Weights of a small autoregressive pixel model: trained on rendered rooms with furniture.
Rows from block 5 of a small autoregressive pixel model, named by matrix and row number. Rows with one number belong to one neuron. Each number is 128 + 32 x the weight over its row's rms, rounded and kept within 0 to 255. All counts start at 0. Numbers have three digits each. After the name is the row's rms in percent of the matrix's.
After each neuron's rows are labels from the 100 images, of 14976, where the neuron reaches its highest value: "responds to" is what is common among them. Only what is clearly more common there than usual is listed. The data: rendered rooms with furniture.
# fc1: MLP up (model.blocks.5.mlp.fc1.weight, 1280x320), inputs 240-319
# fc2: MLP down (model.blocks.5.mlp.fc2.weight, 320x1280, transposed), outputs 240-319

fc1.703 094:098133115123129164141193146101054090154127098104071108162122091118088082118105125149073147187090079121110126088056158148101166088104156151125099132137137124070147104085124139123167129118143113134143098103139100180118155162119179127169090133
fc2.703 086:168132096097089122176107131094184076133148138097134145102108159130120137156121143118100126130131169103153152118130142074180106094109121160111118144163168177097156112156134070124123126125130098171114101115151113064145162150133154099134096156
responds to: yellow walls

fc1.13 117:159133156143136079152081091076136077115076078146128110177109128107086146067085110075162096136174140145123134189143165141144149123124175086063152072112128096154184155144086066151171103122084120084105140148129077089146090105128143120172154194
fc2.13 118:081098162117117140155055126181154109153110101132071165131105097140126181053144141120117132148112118130230168154136152073140125079170106078109141117121104079101184130150102133143110162136086159129117141097144174123104094102145122178133042161
responds to: barrel; largest object: barrel

fc1.642 106:137149152091131097127102148050053101130134128172161116121090180151099161149150114103150062116167103153098123129063145197083099146193120133121096104076170132126155170187149128174116077120108103152115143208106202095151152116124098160087146179
fc2.642 110:164090112091112159112076137123153134163060131158150183153118182128129131142153088129110151150113155159162136112142101181117188222133112136155119142132126086119120081093107099168113169109122172127126085117119068119146164113155111070171082165
responds to: barrel; largest object: barrel

fc1.27 107:085202120094170179131149155138105115116110150149123158171093131098180139113146130136123168126071158099139132145117089153134126100111112148112109212145176163118172137135162134125062158141079175062142088169097141165118163160168098161109165147
fc2.27 101:104140159155101116113142152199173098076130113183082126140165163116123061170131132106123131149141037084100160103109124157084088168167115127209156085144057115100170152175113070088113203134157124196153117099116108094157128076119136120112104103
responds to: barrel; largest object: barrel

fc1.705 095:161144162144139150149088167158128088100160121124100116106118138128178157165145045113070188125177104136132065096107157110171149119118152147101167137186111105118147140084157194112164147120112184161152152106146132152092129122114136146179096088
fc2.705 097:149166104110061142077142135121182178101104094120176127155149090122179121102123230122140174137169132134147143110131119177148115174100097167160153130104112147093167083114101096095115102139068130171180092091121140159172173109137167140138166136
responds to: arch; largest object: arch

fc1.308 100:128142152170105071145150112131179196162148164133064118110147119073092142172143118126152087135113058108156163082112074144130141180124127060150111148141126084056127080120152139155152166105098119081069111092084189136101122141132092117143169108
fc2.308 107:153127147093114080121164098162101128139124110176160126170200080121101129129145142101060158116158133130143200141177162121122122168096149078157086119151117058141113121118142097115127130136118153123075112069191105077120156186161112080176127095
responds to: yellow walls

fc1.763 098:157127127152116097065141136165105166142129116160193176162159131113115126174166176113129169136141114110134143158156132074115124112139170104152090118254082136137084164123107135161075104169119113105060093167128127141109148160155115180175109066
fc2.763 103:112123121105138098160099111082095105123140094147091076113122161107134157113112183105149108125155146109174137126114184108113075094149135157087133111073132145150097071078151124125155106166102164162161116155160164097124123117179134135126184111
responds to: barrel; count: four; largest object: barrel

fc1.162 098:099142165120078134093146162119181128136103122114171124061167168109123123132171153121100146119139158154077120179134133149091099120121092124190144134169126147167086102159109104136123149101141103140097128128094069136152198119088094177066142134
fc2.162 108:156092072134068143098155119135136137117139155108125039084055162111111147126069159107151108071137058115141132088134111131114082100092070161118129105166115124129164141169138159159139145173094164074145110129137088134183184162142160120134195149
responds to: yellow walls

fc1.341 109:124133155094159146105122169143084139080219118095142063119129126146148192061107189110120118148149180114154160096107110144164152154142091109130137123154139130152151086177145168096094096199145107121074094152146069132104164112125117144138095115
fc2.341 109:178119085083144107155164203149112121139189049105183074190131153147086185110124137081156138114167098108156143104141085017093101138089117098111146184093138132131109150090069143139110110070172100103161170115171121115176095162118119092123108170
responds to: barrel; grey walls; largest object: barrel

fc1.105 104:185168138182080175138130088094151160139099145106140167128112128145109118100119136142168171115118121099164187172117059104091140094131125122108178181077093185120114128121126112154145161131146136084205142182139144121141143121097120130157142122
fc2.105 102:128068140167138108153135113143151153179106066160137203112127093149088105181078143117134182104147098182092187161152159108121124107108144163102091102142093081149137145204118101132110114153140165111120131168159157154185125167097130105076127125
responds to: yellow walls

fc1.61 095:051107123127125129190170138097098093130154144143115175110109071056117064058132097164091149122107123130124134131151137138185117118102128164102157106151154117119102147090150180117118152154134169162148125141077101134144085128164123171104142164
fc2.61 100:155172091120131150165106121124098061133203128110107133160099054154110148121214109120098070150131131116104077142165075101100166126096126142127212148157132114130096145132160172177125184108155104153091141178146152097115101135141099106097196115
responds to: yellow walls; green walls

fc1.163 103:123124122093080123128126151139141117161204185127163135108117100133144136092107131178058166098186181171096119140113149144188162135162133091089105131171145088199089132190070131161117118111107157166127166102128103134135115165165194081123165101
fc2.163 101:098069102132097083113120075157154144123131117045125131138150155155117218136192056146194098168067151145169132149158097160086128101150121113112094159126134137131047088127136130078125117182132118078073103109180078111088094100093123113075162123
responds to: barrel; largest object: barrel; arch

fc1.146 108:106176129147111162155123103043122146174170064100130139149157158192157141140156163104173121166141133143100133142126086069131163148171128126079167096177087138130117127166112108141068176134095147141095162094110112132106099087126178101133140134
fc2.146 096:193179172149118162133132169167143122112167146126125078144087166108135077105139110142161047095174184140165170122097138117096116153081151097108119101125133115119134160118108114163075147132154119147157153127108107035141125115147097120074104105
responds to: yellow walls

fc1.696 108:130203143093140156150116190130118101177087183109137082124140163143156115043156085126060134107120100128129124131158133131166175102189103130120104127112097130133133139104081130098095135117131087156151145164094087109097082088100115199138167212
fc2.696 106:127112102140093108213137147131195185066076179105151077166130136093166135129125167170105109188148126095114130063121080179074150093069110168175110109119153067099158145154150119115094088094151105153120096127096130095167171081158185095136108111
responds to: barrel; largest object: barrel